python train.py --dataset="streak pictures of flow and ridge fields" --image_size=48 --arch="dit" --logit_normal_time=false --qk_norm=true --patch_size=[6, 6] --layers=10 --beta2=0.999 --eps=1e-08 --grad_clip=5.0 --batch_size=128
Rows from block 6, named by matrix and row number. Rows with one number belong to one neuron. Each number is 500 + 50 x the weight over its row's rms, rounded and kept within 0 to 999. All counts start at 0. Numbers have three digits each. After the name is the row's rms in percent of the matrix's.
# fc1: MLP up (model.blocks.6.mlp.fc1.weight, 512x128), inputs 0-127
# fc2: MLP down (model.blocks.6.mlp.fc2.weight, 128x512, transposed), outputs 0-127
fc1.20 109:382490502500506489500433425497623422399471506518486565582522523501569495407577629419520522464490457474506479467534395508520443447356548549474483517505480466499446464472530563471537463587456525566521436487526523528560460511446506505417445586454487507480525499418460582418482573479507509520565609481513509586528486544496484472516497571484424462505475584542417517508470513492552498519536
fc2.20 079:405561495507527477528438513438413483585542555534552465426477604516473603472551412555480498478480600547494507449462469547533358535509521487590541539485483426572460489492513446503419564504477435460516499486558448557589446474440417525512515472521542462492512484605497508438529611475418497548487547528462503401461569524541490470505500440488487536476510398442541514461527513559588481520421
fc1.21 125:479509491501518398516562392491610518328512448465489572589481450454535508490417550542465428415505500517538517470539483465493552560546472571470466510622488487469510471534548525537439566399460475509501432477433475447482548467507473503443506479491501489494449515514514413550627469470448476525496639515484543498554527490509522579475483487594558497496424423493459428393520510499491448470477
fc2.21 125:481535402474522452421566485491440507539396516462440460500544513448517509450581473409536530501544536430469367543571522526545515576478517526472501553419507490418508442483535535550573445473460561525585562489601425460595455579516523526481510485506538541585451501460537458568609519497404456562505560473496474483495479553481543468509527403483424511430408585471529487577512543515533471454474
fc1.22 093:385450535552498513498462511542499505497599528563492444364533549630502450493521550488546600519426573451530508534504567468556495473584521540537499558532434468518457503461546552620539538560494383485522458500511513501423466465489526590564527522585538590453541444500495556473506448480487537538502493548520438503508535577484463538500449466570431517561481474397441505473611534530429526541556
fc2.22 095:574484527507465500607529568533493575553454504543458523617531438425485528514496476515608579472481426641457550584455487503569523489492547524475504449553539424551503499552526463547449530487415619512564448417523532476490464431524607509484555477448485421424447508582484501507545411433484449476487500540468519543520518481536430477530507520409540463465558537487514452549490360496455513499508
fc1.23 100:463539512616524449575534488394450507475455471578549486570552558483512538488538577509508608557512491520560602452434405478517488494500554475441488383487502562516455557540478443447470441463524554439536508493495480405472479489524468552491501455489553419500587456412487434500402493470579546437581457525427505423613475485562427593517527482490540557502512468501501537471448580497516500478573
fc2.23 106:491474454435544608454488491460502559454531500527548520476443595437426447523499601536486579547517497489493595498591515443452499438471498573538544498563494538501532458471494519494517480536465483372497437510469514449457488487525484610468421399538571551541365565550468545604547494455497415481628557445522524547455499524433453588451489484576430512498499493520552562522548516526516476462456
fc1.24 090:451589482613482497517490554482512489476435470626442506478509557460494451563552540434443514417542608480507467497448497627460546509457336490536554515494487504499560538420498425402396504487522438500411514504508547556447384508486509395521500482513492540597524516514493491532454536496477540506491483573527511431475497490434494530483448509536536501553534647488500443498531571533504450504478
fc2.24 081:452394540440417504492535488450518470472536451551408417495419503544444460485461487547446469488591452520489474517489522462540453480512410519489462456533396575606502566570486515379520554489488554536456500459491455551492423464522417445552493505512467485472475436462420525498479480491549437418493524471551444537530481472543517532500494548458585630509630488479387507454524424425588472512493
fc1.25 082:524457494473525461419403497466522546457466544537514517508526352427468429546499493497399489554458408537497512529602551624444404502471456448522486463467502519502481400450503521576518530502530513482396520479481545483431440400457501483509442557587502476418441535547438490481514546484479479506480516522513444510473511428462514521480443579527393513475422500440482506566475540488364408524564
fc2.25 086:547552443507563519607437461494487475505517532469442496483476381605492599566513467526475580506482563485517559527485547592470444441578452485484508478525554425534516482541479395468447463463490498489474533446508469535473424560426370573457481557438546550475532536505587450480518552475602510421475438466531439506564490583535472487453586375549486541406506534453453478495500484488453476505443
fc1.26 104:504427520436505528521428465509511568530593540505525574442510562453559577421545403554484473550542531467454573375548433507573483501502564532421491409450536542492476470555512523537535527508439483467567525549452496468465544466470496583563557501480594542486486542437546512511548439478562535549491490503436528490447523505481517482544599504589418533478617385526458513601470517546544574448569
fc2.26 097:450532431402517465505472499421502425482470454502445416498445492574479586484455557483433474533604480530571489470574520476469466541524499552493573465559424528579480558485574591406453428562522535478515586502425449398478485442460458536482518530485410452544511479541527468457480490535558466453526449476555501436612468436548541573520558550468505505553528659461510542485511492595514495489491
fc1.27 099:482566543563483456515453487619480531568503492366529530530465472544530512506556563522466475400494464383485411477425405440491510512605441506515494451533487512528372538498547429433519524485571526502431535454382458437420493541496495553532498497479549547433486549548487521452426525477520559471596508499529453479540494443463491586519529409457559472448529467499488483567453541604487514423519
fc2.27 092:504426505472551583502505529574410543515492542424493518531521522413512431499477608470453486363484522596468434528615602470472477469451451476525487534431511498506562477500541551492520491561394482481490440544587548442449503514507424589474491476535531430428456464488524549590516500453507424503616563548491512555509494529546424611431440538474481506460503550504535462497550498413511471425508
fc1.28 094:555536498499451462528476484506541442430424673497467425553462495407466516472476573485517432482525489593432548494421431404417585501420503515518575447541405522514500496539521496562507473518519498531454510391614545497425513498520492477509561523437539544442493461563503475482503427463534438474511558495581459465453586469551518564570494429503534575522489528461494458457537442486497469455383
fc2.28 086:491507575498517465483484467439588519438462612549460526412524455465508492496490575472549467445549536475459594494513503415505482529428452546445467573457546482489497545344539471585438514477511578476482458576525525517506531589445548498627514525553524519494555502463539512484469539470546514502525482501512464573520607568502539509391539535592518374514535537500526465538468496634533541511589
fc1.29 100:520406439499444486499495383553438423593509530466527473491524516507454559558505561586529486530445555464487559398495519488441484469586527365562484498384420552500491362504484503468498521507430468397469502501434522462521497459397524484474504455513487473497488556509546394492446584539558475585545577515425502539548573486541540465527492514547393515560486482503447509498554570512485540505530
fc2.29 086:493643629457430497546477517554527490427418508476581554475451490534572445598488518448458519567479469454457584517482547501410510511510493498461420528553581559462570566493405432544468438434521502457491523584565493485488525451436410493488484482495467477508498488468451434517492557588621554484479462465617529463474424471505580503478515513498537467585496574573465462500513438465511517524448
fc1.30 091:519529469477466453535478473431445462524381415446519584521494387465423537477546476456548542450480501525470528510502476459480452525469367546508481465485478497461465503505521364464510512469578532519495481538521560499565481526513445507435563471534594524500435406468513490479557520487463561521423485521523532505429569449594486393464500452410490585543507498551421453433490584470404399448587
fc2.30 096:507514487472549504385562586485553513601593615520567410476538463649528488510537490586406414433503446546500455482520485495507495464540492458517457482510466492446482509524515547466552495477535580500493487443462567452526487476456602557614395561501502483508543551481590569470491440395465436434518516503497574454504523423480458462500543476462449568513463492457550524520508403521451510482561
fc1.31 090:507501556510501493482470584509414521439376503502588469322477434499487519528529530488550484427574543520496540518507504502628477491485410526555552532431502518524506539450557502534478515488516395523487458530433511472557533464469507486466576496504542494414520436444454454520581493568490495518480479527447566476524546496464615533430468407554551519505591499459483356466497411520466451563433
fc2.31 083:481490410555500477567401463487531541568560586535534507632529475445507491536590484485616526524476513489468449445503486522534513435491539493495465546515471605493541513535602535646558490510422455486547484499556534476467521481535629533515492491525471538395446577471484504512540496556563518449494510521509605460514438508553665542548528507514490494485495458559498492475483606562549503520568
fc1.32 093:461544502532429387519485463582458626434498475444481488504439591544539433504356481473518501449484582512510429508575487492539514461544422527580536514551503354559510492512529468537579552522468577459458452497472573595496488428525526488517531551419480479468428452538508514515546476469551541582491526492529519578520494464503546458446457470534505479437399409498543413461506423549531464538448
fc2.32 082:535439612550404464448529532549513500511490496410506426485502584570477536496519512478526441423503400482516473531469482469518523500473426505465527555476493457544491528496548513451454417495506534547424514538525380647586456493576348537491458557591525475525549522391475505539482512527522466473496489500505600470521513562518507431566513559459541502474395534470447443543451589541547486570548
fc1.33 098:383521447497453526471560534496483521418544524460469534462529532389548498438571467539530497486529470551448482475417449454476371595510516423431412479533461627469461512446539466439449495467495494440440507462520424555519492532346540457470452492509503478437450569430544495425520537465438454498539507487504545484445448518503523560455523569513532454509513449529502405387480556458510536426427
fc2.33 086:535499547480543530530437453441478476534478536565419514520496523603415480488480522482487450532476590433503494482553467532516521491593505509573509423546540583464464615522553471484481476542484488483534495475543472473419497460517423420558511485487467492381547479491549573512429497561473548410566530418594423494561507411451542576534441553549460491499494383497518438485511367458517606566524
fc1.34 091:512473460551399442457467456473439513429481458488458460568504542543565500458423417541438426543419544527499447441466466498479553359491567479504548504457467493524467448486416426636464364482513573428481487544457531481486472475444480507504578498589509446513476532455492502503502567506493483446446477500456569464522503499438450494484519415466371481432432538581537589494495453549514441460442
fc2.34 093:432559486425530399500543536436563526492508489476496588536405603523526480530461463444484444462489480548435509502509509433412425501541628511502515518514456540513472596483471496470500375521498498449549459436464453521572487443509507524612586485431619523471506638522529450485487534514561536445495500491469498554544538484517552502541449523523528468583341513496514554470574537535562515467504
fc1.35 137:504415432507399524485528461400450556479470443595457495510534476414459473433478455464549520604502515583543604529549585502501524477469636495480515508552482503504582492473446548545485535461409475486519434576585561493526513431508496481449375543509549451568492442453490520596543492506502458532429540520486537473515462530593526407433524552546447498502483489538561566408526472457465470508431
fc2.35 220:465511516588435371506490456427585474519492451576484483496463478546495565536527413512549572621452479439543559524443368535576493525543564542514497447624464508517388487498417500513472524489559526527513494467402449495525510483493536529507482551490484543546520568517482473437512471518432560549403426504485501528511545498477542403573563484545539446555490484485489546547465521656489517563487
fc1.36 098:546523489483477487564554504452508397606508363468480379502500516558457501515500532514503402448474535560467533638436489451504554516474416503470547548523489576499538570568583548449454537474468516528450515489529562421483531475511527448496500487467552470517487487420505457596441453438473433513522510485507498513535442581535488516490620423533534373547546518480504511497502471513562497466340
fc2.36 079:488523478537489490485482458543582462524505456462490587538482462531543532443556511531495552453486493504511519386531498490455483495458438568560477386381439550531501463440512556445493587460505461491470598490515517487514569423465428562517496522520477526502527522589435471485494533405590545449515498493519495556480585392469514500548364510536414556507587481482536464538540466471576501475684
fc1.37 088:476500501502432548456506538583432613548468513461509491462467535506461431402545473530555452418557528476513482467542482572575538470522451532584466495565528430457443631472523471400575585529533480541452472463435432563493426526503549505594530525468509648539438511556520549553527540549494505523432515476508536515453547505481458581401525435469587510548506412447473491489452462554500489417494
fc2.37 085:480463493473441507584535467509518493484497433500490572513600538595526467458515460478563388370523507513455429444452530473611519483497403458570559469485504485549540474550484589457451554497484481527439501512490513600601433519553472493492440514502450386497598419462507472529413518541528473476475508529527482491552440479524524526654488510469575480594509573556407562487512495480530502564525
fc1.38 104:453497493540412533534534499603543428466492410438535595513516444485461526415500430446502525449413539447498458484506497557458571539519538428523488520502516450487443489581411431542590470447475468483454435440497455495405414435477487540443424483493601453427542555454480463468497477424462515471487551583565494501447393563547524462482472517453531483490522496425469577537481456535402564607493
fc2.38 086:494507520478427510395441535514465460428508474408547514396481480453523488514484502584488492425505398513529540566445542551501540468527521470484559435535442538558526511495433470551385542520551511499520454399492502511451403489499463563485544495493470531387418514617494456491580508504427488472478522512346433476586522559441527528550443575493551534495512476577508614510437514492497584546506
fc1.39 100:505648478590539496513503497493508543436503402541546514523505485457511414432477558489466499456541429469521538520480439527463533507499483512554513472497435503500445601450461560428505427551516598539559381527483439512458475564512497566505618513516558627542521561478489395511491456469446528504521522553497453575484575481492579542493531450454564546536537438516526580428436473589526423434449
fc2.39 096:557430512503522536349547449457502563623442450517555558499519451524482554377480495547439431449531581494448485553507483469578502513497492460563446472501482510507510439535484489414498555481556431458563462400534605496381469566494487538529459453511436392515466457550543482513524466474415448436507499511543455462528479544498539551485438530478396490509522552433482514569620479528476440518536
fc1.40 100:457488495579473534576523606538459536475558606427531473537420529487535548535501538428558514502466408472483494560501487621616516478569486490503421538479499484558471589543551473485482566484468478467394511427464515489441497376572457522544469452509540412421423552487526475530533436523556457478488563529403492426571563556416539505461513491523523468510568539469501556448511474557506402531503
fc2.40 083:506495488523437479378560434516534499525551524424458461473514551438415507418451492556491579527472493458516527491516504511567435428514522551517455544507461505372497455624559570418505458510564515494468401498507589533501564428496562497491594496549478575416546511537458455459558505488530507555493524563556632562530464503542546524479580543521530487541601436531441565538447479545568426505491
fc1.41 098:426556513532475508527428535463465455458424515520548382496522392658492461472539494441519523492445519479460458507459467442518538444592495546446462555537535564470473545555550489526409476506392557464469497483423446469402475538550450593435533460420519474542587423505506500454505508498462408432474521511504525418538531509448395473516479484470532500522520404493549523538602555460450469446556
fc2.41 073:519480489528503463421401515472505530559536521547515630471426455355493481487505477579478571508526432581514414523479498427526477500493516518508515525526399478457473433495500456621471516522539557507503588489588522414419465531548483598501551464607522519539438602545530501510577445536493572538489491543439434596417531486559469514467485467448482478451523607492521522419493450494476498481554
fc1.42 074:480490420539486497554502517497502506496466500527497489479522450516553569595477515454388549628454457561445484458501541487500448521491598541504605513431553553615514508500578605431460501546388418484568513584565528500459474494464567463446533530599496501505544515492384578455517576522524595449550561494472532573494527628546543509499467504480565500498467485502568532424539526520493446510496
fc2.42 082:522542567494475520464540471501470439445501544569375519532569438496476514586449485533508492537531596498495570508529541519425450532535497473456445558564509554496545532478470356541545550513560589496612443443458528508478420434510330458560511492298470529496409482541517479489530534492555440479507518495504473485557474455475531529486542421507502518477529508489493539533461545485399517487493
fc1.43 118:535582566519524479517499521556511442485534368451526625499479512478574509521426468443469478466460481482523535576498527436432636440535395563608503520433499382456551418458567484526488515537506492498524408575508560538421537477532482483483525458512523539536507470582541479527438447465532551609421481484396529544474466526555479540511496525482505456459487550553455442419497458595535518502463
fc2.43 101:525469494469535524519405468545527529516431566519497420459456419551418510557546523564529441564562514525516592524538453519418560442566503497528557468615538516510449533599531406559439438547473522489505504406431455543413423547486504488518502499507562473469457557511439514541506492486494597417565495417545420582486547492458531507539515413575463428448477460441495432413519543493479485406538
fc1.44 094:502389486458452456576548498540504485552608481528583465534456470416494482449464554530538484426533439474488474508451515402482506516465465517530525442588504392456462495410599537417595518426482521457422464459438504506555535596562482517535445462514533521471533526544453534541442411471493521522450506442468547475526448523526469636516566549535440533488440420446429469520501581451450585525453
fc2.44 077:555561540508472555473538465579564500488447499576591469524600461526527529481508567444582609405467586550495480455529484482526490486468441510498472559510527475538540422511587523395400467498577411532457503568596564447534529491538457552447534473492507474462491562529621465472509488568511459525482467504527604552443569523420537561438485469527504437548444505536526479536537523504407596551452
fc1.45 084:500562506517589540509436483449543486523497465511477604429421545526532575487524474446477535429534530619577472480511520464533515533549445490603491534456585528541542617472528519519470524545477472479486530585500567515615420468504613450514529495450492604600556482608400553447502562502424522460493471490507501482503520562538495409526495501487606513558515494561554572509468495510417536447536
fc2.45 078:511505451490456531491474464517516469450526582399479464586463528470516524486488481541534534488604465471474451491471487412511518459465443457546540527462464469542472519466486457434420490486559596491572495500509388517566350558525308465479502532622512481614487547399473550514408515414481525480499464490537502540447478551445430434486478495556490498509512550392471533503537572498465490510488
fc1.46 087:519433467422471464511462431522472431493419474442516529535505570524469532435567416573398512530408488502490569370469489487430454476492528457503489531506521544447474362542484453612465505448482514465611510478412502559489558478550561530457526508450546482552568444494380539404539540483494570473554526515523552483541525581541461475581529460448485510459453469519487558472511491484451444616462
fc2.46 072:567440476477515463442498576518525568541507437543581497504533571501529448495542518466406563487367557482416588481455524512488553488493504526520531507476479586493514513425526557541483455527500490466533397560609505526492565427557347586504516466529460543611435551440571489475448458440478439553523479530519605518470477453497451439469489493508480531500461549550506517568501587523452391570496
fc1.47 103:449491590526528555573412439507472486535454452472453444551536492510458420480516481473530519465490505507488575542514485392536514466509449487469476499619580484419506577561409570581509500533493437450465504432455438548501538546611495520548572514512609524498459392473550518529486512452566513467522512502478470404512562443428504541447534442481516597385484590474494548495555599491438481489580
fc2.47 076:411530501440543496449472493535501443442494506526537443479450459535500440421448492531481506462578456495474557572455546481474524504536515552486472471473466517537496532586484486443512507489442569490427467427498493604631385549541427391516522542498459507471492519574400474507542487426573479442516504490517454539497405387532543566465498549507552632417558540444479545520460408453593526526573
fc1.48 099:445494465486470504445581500474460454452416486481457595434507496467581510455514394501515457567503521556514553481438590517390535438437524482466453524538457550530477449463540515456497587554516447480566503543468478474503476571451555476469475553541515525561483518466546613453511629539529537453418505427456547639429467481520463564426484489441580508477457489408471503414551484461450513396471
fc2.48 099:517540489529338446582614485428563498518450443488480496571564493590513539460502441440539476577468529424548445490379455523619453449516481502477489492554524563533505534480415474503516527471546547550476509537421583494520463550498475500516482552457496523519524470434474465468459542529476421533417489521562534456612557513520399518582568552499579545556489488494410509558450499586539534532494
fc1.49 088:526534528471508536539481495526507571493520415530513604484419442483533513500536521396497521505522613451483578468484537436534437494528608406511484503490569567471501470485463439522540607566430656474510439443408472499538464529548486522509467521529499486406508498505532527445487472382464545498552612594499510447453485475460512427474551495458489463461556513535528556613407584489498505483557
fc2.49 085:473531483476450508350456509475550547508462490480572446593529473505483440504438515612538499553462401573491523505487508507578479423465500442522523468524464526492488490516446502586533465492618399553537450492558624492489519535483431458483524486466546520454485490491508472488499424358468461534510518554498494543463529561543571437575479529448580476447582474467536553409606387486483508436471
fc1.50 118:493531506612515504472441504473437481412463479543514534575461543509549497475472460440444427488561561536576532511530515433527546409418519524631518516527485450570579367560546503507530553588484443437502505542482457530563508477618490521497492570458446500503491432542483467536377495529482502505508455580430543561533509450479456522473532460531394507535451538387539474482554607523577538497494
fc2.50 117:559474505566495601446587471546508466503566556457547600509585462555488490560511553566412453462517543459466457467536520546541547360596527449518535490520541558432577480488539480430418419528501506572491534528540457586505452496537519536447443461473524515358491501445510542534403473550509590513513455552468460533485493512477550530581535551501539475480419486534433491522443554391486566486448
fc1.51 121:514462425485437628524533509579451501444591584466438599500505521434484500471507362481468504488501508541487506457613499470579480508498419695673457454536565512509484502532496506450520481436462463512501489507486408501566468462463480512551512532553501480561468503531523535553569533513491532524440560458561566501487452560471532540456495541558483456492485518502504475480547598427552539492486
fc2.51 154:560538436508457597502539455431507513570404439504494533513487520401521506413523587519450578495484529573496447521477481477525425451500442638581518395463399496492479452498499536463528579448520501464449459426504598446458512519447480548446475517558520566437436466501507454510523574427497497502559530465444437495480576415526456457478378425562447533470524546507529511596500512476551489421515
fc1.52 089:412553518507386440535554436568443599468554533450490448484504465496488521469486547505477481450581461484556462545531530410485505457607558557460429508506439579491521475567456481454485499468504548506512455541580615498465579570490435573422484581453466463422502498577424540562449489493479540525425473474466481502577416511562562492536398496444487483451478461501512391471391540511493522450543
fc2.52 080:454487541573474511430585574557429439591499553475452543500504445588505488468522473506546516536521432536522442482496515430531517496495554490528508552512563544414463534462433497418472535509489540512451554489412428495445583551465575609547502581515545475451553486397550591419544517529491461559467520500513528494412503534421458522460594552529490492479501583459401425531461406507606550556457
fc1.53 108:547526556498519527497470456418540457559419471486549415508536482572416499429544556543493426407469523468497547508506459448452554538455406557475533501536512451411517559520554546445462520512501525591486467489471477391466501506677482530496593491474521510534573420579498442517529513462540490437451441480547625477521529552501415530563539533448585512599509456469511544476526436512489429448461
fc2.53 085:494483433485563503440467413426559428600486490498542483420484507509508534362537513431443467443431509490485482511457517545491512491509412466511405499479525378488519441501557465437364549462497549499508468464549448479526482513512528547499515495612511558548420502406466411494507524430515439531471514458583546587500634432532444524480536537538385516502547513523479518534559522482480520531594
fc1.54 105:412504547581447428510495490436460584436546516469533500515513520520556544501531583445519559563524500463507560509465466458446397630542553428443455566500536629533506492523507466548441500524566523471534588514509486513489492501541503592504536569496507472507462519445455508526522520471428394518571483587417464497561494571453433482541625510540545477452545494471515390402468540612548487505486
fc2.54 091:442554483454488565504426503442434516493464540490484560518471530455548469498473588515471495606523515579479564518554497509492507505482543619603577413504491592468484559528515444579494495451432474332513535468500554510443505521565441583519523487509557488509526482496579541532477602478470596457581572512533444484473512457459409495497398519582427455453522465536584451575526471556508479462533
fc1.55 115:530509440393447339529512516567533430513553502503451557532464515493598495514482553495459472452540492490463549491560497467484600621630531544525517495501542483486401502474573546489585476338440493574430493497511461439463492449518476479469496433475555536508510450445503507521571557486495440506544649419473538532549463515530467531546524588521536501490509516470498483503562574530463507434492
fc2.55 131:500523519401542423572379510437479534551472499537496432522490560459467464463541473571530559512460525500488578541495497435412447601418543497485498507529539423495406525488402513594582558415583483436454494498477571521523522520456377438493523551481491455541514485477532467551474544474425482474504584476566527541533538455590475510507507591556543530581547468480537469452594506607485448533463
fc1.56 084:445563481528505466472459404432499609391467497574436446521504470469506441501364497453512542565582547487573593545598515529504530515516490517509409542541496464503550589503500569566580543478470528520466525460478561515504520473556500536604452584437501533516471528535457461597496390456466457541447566519494489535618519467541498411444498469587515478546456450520447445435476502500494458537441
fc2.56 089:568564505510449497640435482489496616566545478453414507463498480544497580462560465579587547570593422541527550503505507556464485526508533479451618526499509459526462488543596457583431374498502504494465532507445464519473499503487477584455504495504565539532566552481519531530506393446451594443482499547507517514448533482424555429569524456443514512552552470411514448550489485563469415516540
fc1.57 103:540516543510412567578522450494478493585498606504546408535482537522426362556578498473515583471427523432465499566445460463494489523551504588576498490518487447438550531545464478525484562516385538520501491426483500507573530454543543523486629479495561547498554463541486435535472483455543562509492520536607628522512655495453477518488504482519505548508458461456464545421529475504528470474436
fc2.57 082:497461502525481420385450561483556471530450491568514537436506506467509522565546453452460455502436498537486449510525500451486571540510546451446520624537549387486505480487551533581487438512550434590555473541542434535515542465583405533544478493524459432517428546440546482476472403554500415491466496508581527513500443525431495503539613591419508420521413462648522536482481457522528484546515
fc1.58 086:438463409511473507544372501531463523451531525555523503577482491507551510494425508498516532461475536554469531509544505521502471515452443548529510515477583389406411447514565499467437419486443456459517479617480536496358505489537612476531557511392575522605557470501476522463464550480453521498470522474458460457513530431399492558493550507508470523491485505531537420552571429458424560455619
fc2.58 077:446522507500470464497425497553532495493484448460570524435538511482529406570518495459554477502477442484519454451486521505466482493498483525527482515488442505564491525460469583467453541514584594511533495480594484479434539525562277671500467482614496575619507504552513477474521482483398468578477511541470436460480463523526536517555470507521566454544425554497512496429445593485434488529457
fc1.59 105:465442485554509616510511483475476510429451461509484489488456581454543493431539472475419487434608614488505521490498501469580485349463462497578589539657526478495535432483556552461621544516470441452581506505437474445492497448538463475528463533478518499550505428480457407492443487499631449462506453567475543496553522521552457496530489450546480467455510548440534461507528569437537526557520
fc2.59 136:557573451514518539479468490482507518506493528494449580465493427537494532410419500466447439489537513522516457503522521579547499335610445485487471513424495585547529596543529459414466374497435447509638480516542489482450468478478540507520476544472462564514536513481537563484461486533698487467499469541467478489541443507456439520470515553533493515442509479558435487543456538395504558542561
fc1.60 122:440493456528477449522477492511397512465483627487447431424565584575482525519466516595562542526484469434537410494515521509498500464495557526515418505508413513594447455513657449571512528527463485455463502497506509541436557402526526478487413497453526417481549427434475537501495479455556503552513512467472503594472483524519357506457512572522481522538433502398499444569586476521510499572444
fc2.60 145:515546591477597546512549494478497476453451489469442494567590516580497403433412497526465543523459588496510546515563499473513481556538509485478522505503615538440485407475545449324455482516522512476511505492501567504505479574451467521456456468485479429633487448536556476517516498538451453646493471504462482546494524519529586475528494579541490499564457481422480510567553372469458426531458
fc1.61 114:475440530471522577496509562584503438520518518487444540475460550487547492514590500437498526421524491546510510524469579434465473512560489448545512524562495515516511483530541517536539527648436412467405454470588496445485519457551498472446514542564590489482470470577536486488445470408571460439336533516356548527561502519598443503468451536451532437490556545572449470491464558572484463542531
fc2.61 112:581473454460501498491589501538512604517473433445499479470526494522432505539521480544478480452463566509507527500362515539413479470461547463515500503462477485545531501549485487520450557595556431513536399518495544498507522465435421406568474428519389484493495469606392493581445443468514505385590569514600379538561466489474408549534472484486476466483497521444567481440542444548457468503503
fc1.62 093:526402565472498544543578491549403468458508478407503469450509490446466493461414421551553520542505518486568485487583545500520587521546436483498364524496430487450574544484487521622472598460500573478441490499500552457551563565523509552560466529453595542450407531543500465577485467503518565501468471459417526576509510492587573448456470543507532506568499416523524555438511465527518498583411
fc2.62 092:461528454538483459428560384498443441587496482425484535522490444583511498485522494467635406579500460504509474438445504503470588528515489489495629529424608476478515572502529437567491439529556415538504478512497392478651530473473435525535489536527503540506573512513511507496520527591502549498493503463496573393466493491471575553559513469450481562473466522524520537581437609525481513515542
fc1.63 088:437489434525457534581488430510452484473565494502431452500405395522491435399478442546522483451428509534510477468528423517603507474509473474534439584553560499490526620438515498589416558497469520486459463436421552615537438531511540509555589431426512554552452504582477528481550469493499468500478551487461515493449515535488555465371477499443544536491548370559486499481526527531540420466500
fc2.63 079:555457531473477468418442428458542546566472457420398504539593463484456512430470448476550469491483494544499542521538473501535521522533355475571562459471456542529462484559572471494509391529526551488479410458480431630499419501546384553443510483583483512568553547476454453469525487480464515462516471535552561573594534508451554456608497488525496484560541436405466465474523530501452425452491
fc1.64 092:400469509557475515517542563480452511557536473473547544477458550470526444471483492571467479542463401544494551468506453487495503471490501454488495499449474436351407546514503573461502479565476483475524487481649536641442479461467522400487551459526500511439466452504526510509561597475478436512437487437467558531410420408479462503512564455390607503465400566460545513474504475570459492504548
fc2.64 090:495507463452579493497569508520485473522565483528467505484525505600608530530510477501546453436489542417432497482474581566485475532600569401493375466451585415464488543447460492424518553487445522485532422515577483551575493533488471416512473511413459522495556454484529437439377555453507558512486443491409440448563495514572469491545473471530547488438493609569478505555494508433438554579515
fc1.65 106:437575532616477565492507589448433453540464436499485521503495608472506550445510448508507504518501547521530496488432414497484498447494526487468473415521470470501528584510416422448395408467425502390533510471545490430508479445490472488483443465503527444471622494467507379548324456468530565407500426472491568445513456455480461523457541524464549524516470469514526572466470495462525534428482
fc2.65 115:410472416470590457498470468420489506481486488585449481398522648462520466464555533428512531526479470425455526479565540495459519558432512528461466437528551483484540430449473536517540560461496455441548417452465444434497517466486380521543486468493532559422403484483491500597613462494507418494539561438546540540522572497413490554506502506493421485555498464538551576472617439525515551490484
fc1.66 106:417473517531468551492515435554529530475633530596513465542499509556539556505556500498498562552505516470572440434569458416544447431596516419532499518446440559562523448494432519544491495539450495442528521503429468450511570549550525533534520524484507548484476487463561521588552477470558525518572516429533553539490388509564433523510548566573452515452424569532543534632480491424457583599452
fc2.66 096:547471516514500513572527472573507499463481515526502567498565523352522430470584516507609598519487492422482390511533464415582419440431503500528405540464567514515493504512476407598509572501597475548491428522590545431498583521532463449488575540513471487461484480439513479497505436449569567529488523401532498510481556421454495541507517448512563554457535408510437462445447506448517519543555
fc1.67 082:465548407522423494536414542545444419484422492475505528450558457510519448482446423406483480467587543578422454489509551477544557516537505443549433540529582482473489513556641452506394479506422611379505509510548499512535613462510596516448517468428506471457487497515463560409468495451503484524496533449490492537497502477570468411495479527487566485463518448546523548474572539450452605493512
fc2.67 085:440437529521464459490527510488510457512607495481522492459525492447470566618574501565544511514525453514505434513478484503523533449493491494542463545531418389502534532444576506504522491514574454539537511412466512504483654457605306618540532520571518526516547528495515473506504529432517503488482551522485510481519474541444473469547521407449547540466497623447482478509416382467484556500566
fc1.68 081:459488480538480559537411557573501463564482512461439517410467507566567547447486481478472541413490395587464467509529604472551514487619580478528546579521476495555518596487561522455443539504457538476563489512493514477479394575472593488501540456510506480403535506529466530523503490507546450414501559486550529527579483496471625500499545424488594530529458516565572548496502462401389536485555
fc2.68 075:501471521517507492447427471598494535515580451433416524577517555528514448568567512469538503498551592409487532443460467471536485483501518461507562471542509549475441428489439494529513524537513523502522463500478462477460340453535326555476477494480501496486467480473532484550509485566443560582504500484428468520460486553572627477550501553552488565478500516441482553420525643511394533426443
fc1.69 118:428522506462542373508486494476498501512475443495441560442539480455519537501536569557500427510517491565474514513554546500545540519460513289374546621416466529563493454455564536460532586548495460460510457515467478457446472499447430498446431529524497516541530513448450489466480453497404497503574414484355472475457507446484484557512505456555490486421483546454537485513463607525455536521473
fc2.69 140:449437536504530402474461584481480484488566575508537491460523509554461470545514425481473360479501447455503511528526504506487595507502566375379452660552512466484533541518582456530442439540468452531496494531493417576474533513586464555575515467541499463567553569496502533476490427571490503489450479529557510495501469594450464506496598577441508452518448478548468499412483529557442506588478
fc1.70 086:474559515433554532527535472541484458541575435465539493494532528492501455538536481454588491509407489476543492485504529491551547447522447416490441462461454472367470566535499467548466541430472477484490516364402561455457467494441511464607448457588551478483436380518515517550504520448593469423528563499455486545504441445517499421596611527502448482427476440499485566459486556410533552479564
fc2.70 091:504472426524556568483533505617507427444493570482529520527509543592467471562476477476550449602379483474502438464476523480535530462498469496499596439463614486571547428495498543478498464523517483575527513519580452483362493478510471554521486455446518495536499479481420500445534526473596518562484476428539458459468484501497578428424446461494432494494454521520444571547498454335562507430416
fc1.71 095:458540500557342504572477493506491479457641527575580444544481514499533402491570488463505459525415519635442471548352540551465393480520520495472436476509514507563466442568527561531498454473495605487481507471424590484444520582510441462434542494392521507531449515485627539516480514526496475559504508501517563543496497493554499533565504508469525507478500463475463485543449543486475454517576
fc2.71 082:497488467486419489385488447497508481464482458516563524428482478484523630430451497493518540503530499436490477469520524543422439534479515540476561479464530504494482552435469517468520492513530267493511513501568401443489536485585536469558498502607516497412576559495408463485492603584459552463531507482528539496547522529433539448412480452582487533461483592482497479431498503471453457467410